Weights of a small image classifier: 21500 steps, batches of 384.
Rows from block 9 of a small image classifier, named by matrix and row number. Rows with one number belong to one neuron. Each number is 500 + 50 x the weight over its row's rms, rounded and kept within 0 to 999. All counts start at 0. Numbers have three digits each.
After each neuron's rows are labels from the 100 images, of 14848, where the neuron reaches its largest size: "strongest on" is what is common among them. Only what is clearly more common there than usual is listed. The data: drawings of small networks of dots and links.
# u: gMLP up (value half) (model.blocks.9.mixer.u.weight, 336x256), inputs 172-214
# v: gMLP up (gate half) (model.blocks.9.mixer.v.weight, 336x256), inputs 172-214
# out: gMLP down (model.blocks.9.mixer.out.weight, 256x336, transposed), outputs 172-214

u.270:444534531484478427502506516486415615376476543596459512437556555490539384577474470548546567478463465467522501491509439506566474578
v.270:518597564469472469475551482549497483504470533471424403459571423597540544477538443569518451487423471456486542430469502540580516497
out.270:524524563492571470501461489503517526604538517471511398486458506541438483497440448556547485527522597464541370498398504538441445538
strongest on: red dots

u.298:453508584424538476605523597456512492473560549432480469495520472503506480508518554591467503437477399445506455416592570515527445541
v.298:572450469473458429512574478538483577470464526526493500533549516618521514513495502577382485384413502525423541552552522533521475601
out.298:494526388563449479348485513542501599525495576447482468505498462628543534511509661421530434556549579456460579478396421550544507554
strongest on: eight dots; ladder

u.195:535511504523369532477462491438601424553507509527567425473514459508437498492521577419490527464562466444416486437467500481537504503
v.195:459450524517484505477481528555561543524527456411521468504441495472456462520516415584487470579411435549490477464451442449476514539
out.195:455461424506562566462519494521360531480578504564481468465410478608518491488550516457566532511498493536445461460466544411542473495
strongest on: complete

u.37:522580438466507473485484438447507574509457614481528471414541506473521463536441495465572602489506463624484599484422488524455483509
v.37:542518477478497521576469423460560435536442568447481557499516380438505447517472531502569569452529493483460467420450457453481484503
out.37:460453668533514518445503498503432514517542449545442445501467510560481605496502483506468428622535607464452530552472465402518420441
strongest on: red dots

u.103:438541548575518506395520442455496483489516498509449479555481537500573581481459494429519588547498521479529521557533511554434587500
v.103:403518480416420467515530636531489570444496483458553484584466583469459412602467463536421604465450497519476409495560415441519539536
out.103:502508599481474487512500514485547574493556467475485537477542521461481493488454541477499543497500439480497528465433442543539434464
strongest on: laid out on a circle; five dots; complete; kind: star

u.128:526476536439549589544488580472566529493440537460552524484518519544470458466542493516411479454512511494528537590471542528478496390
v.128:409462501445438499471510490398552588395434545458527512449470460442434442531504518480522520496523496506547526491475482461410541439
out.128:490471432435441469350541540514440427422427531485440580451578503484523504488552572558543563477494510494474419422503545541592510578
strongest on: laid out on a circle; ladder; six dots

u.149:406418427373511482468506549497529482501587534482495531523567468515500507480417524510540513488483525522536515491511506361541515454
v.149:525479569414569460453470530574505452561446476523479536462443481511502574521528427402550492506535516492462597472555474452570420580
out.149:492575481483538457565475531503455478528459546621442495531482512520431360565570472538469512493525428474435501532485460512461444496
strongest on: star; tree

u.89:458528517541469491553524493431540452547556450469457496577468436541422459491567509490496377538496514465532509436496504460517575537
v.89:526473505433405473557471485459472591524446463510462540481368476542433485399455498458504493428542514518560442461513493494531473531
out.89:539499515409516556468409485455415556424423524509543462436456502495547547553417496474508495465454489585503485594602410533417501482
strongest on: complete; seven dots

u.41:426534530431456514424532423478522459429494588506472448459469426473575414602502400578536429403418451464497360368474513542493542404
v.41:530429457510486569428524559493419538487504519525574457529430405475487466544552481389515583490474514518525463513500427462503503499
out.41:539470540446505504546508418499554559537477411521518504530506448601557490480508484590522572452537543589572593488363467531570511547
strongest on: complete

u.32:597443465522497504477555513538509460476510511571588498477475465419501481482411491480401393544498501513513563528505476574419490531
v.32:424528440540520576473431544483493404448367481521546572526525539515523516514504481499529488414453620533503423451521478430432545500
out.32:535459454473497390483524413470549515532545468466534539521492445498518570596517525511553458493481548479510481525530488427545465449
strongest on: complete; nine dots

u.53:548511557463451569463620453485391482432471498493500463501499564461524494544479383531491585495443546543516459458554512485519531477
v.53:436469570451584517542545530546572413505418473528523494473543554408547496549592480467495427500536501414498558460457449472467486583
out.53:487513539576470529524472491468566450464433487493585469438493462454544517557490485556507575494430393510469475545483514497475576509
strongest on: star

u.148:562594557485550359444399539493392522624397485533535489407472559571535491531526550574535477424485454544545484504471526392478440566
v.148:498444464605543488570466536473526527385584495450474518560505453484524576434418453507498494579555559529514555476534525588499562382
out.148:476497494520476477542477560482514420486493523496517514483487492611456471432452455539383467527540558500516499430511464484476509517
strongest on: nine dots

u.33:385633556539556487543499534515509468603545517445476513503463444472475502495484547321423561497490482457535476506467545490659472575
v.33:508512514503546522513536487521533485396367515400568567531489397470476484598533530507523485478473527474495544524468480443509486412
out.33:524400457516539539508463521509479514494506519459535410457487531505492515537493539527490514511511420544419519475543512442369497501
strongest on: complete

u.218:449512392509515428520476522478540572508608461547482527508456521455610558509417486515520528472483532451483501428563521544477431448
v.218:403545505391359505471572479382463541429470487480475521557476504484467529549463469478504510557584441520572425525487403569564450521
out.218:580508432516505521519635460429492447476537513469524474523502597538515524440512472481557478444471521559581480481512455475499537578
strongest on: laid out on a circle; ladder

u.297:431438488559479523508517519441586633496411610475476501565489429559512489612570551539588489431462557508514421473531469540565454527
v.297:523527438446496367490504462462457402495464471680451502518511483442502413569536447524464443521529512520428569477473482590578534521
out.297:454475538499524435501433481526374518542460539572567420524500511492456483490486497561531476645518538472499570552520463588596557515
strongest on: star

u.207:487475470468526502557583527495498465638526446508531516444462477428615529394527575541488558475457563543476477555469499521610524537
v.207:546466520526484541511499530514488586465476392604526465439503572481498469503457491496400530481474388580491429506525475454560510490
out.207:565569480595507356504472467471490439470477469529513485534586476470381523540477493449543458496486404498442475512417526478451476471
strongest on: complete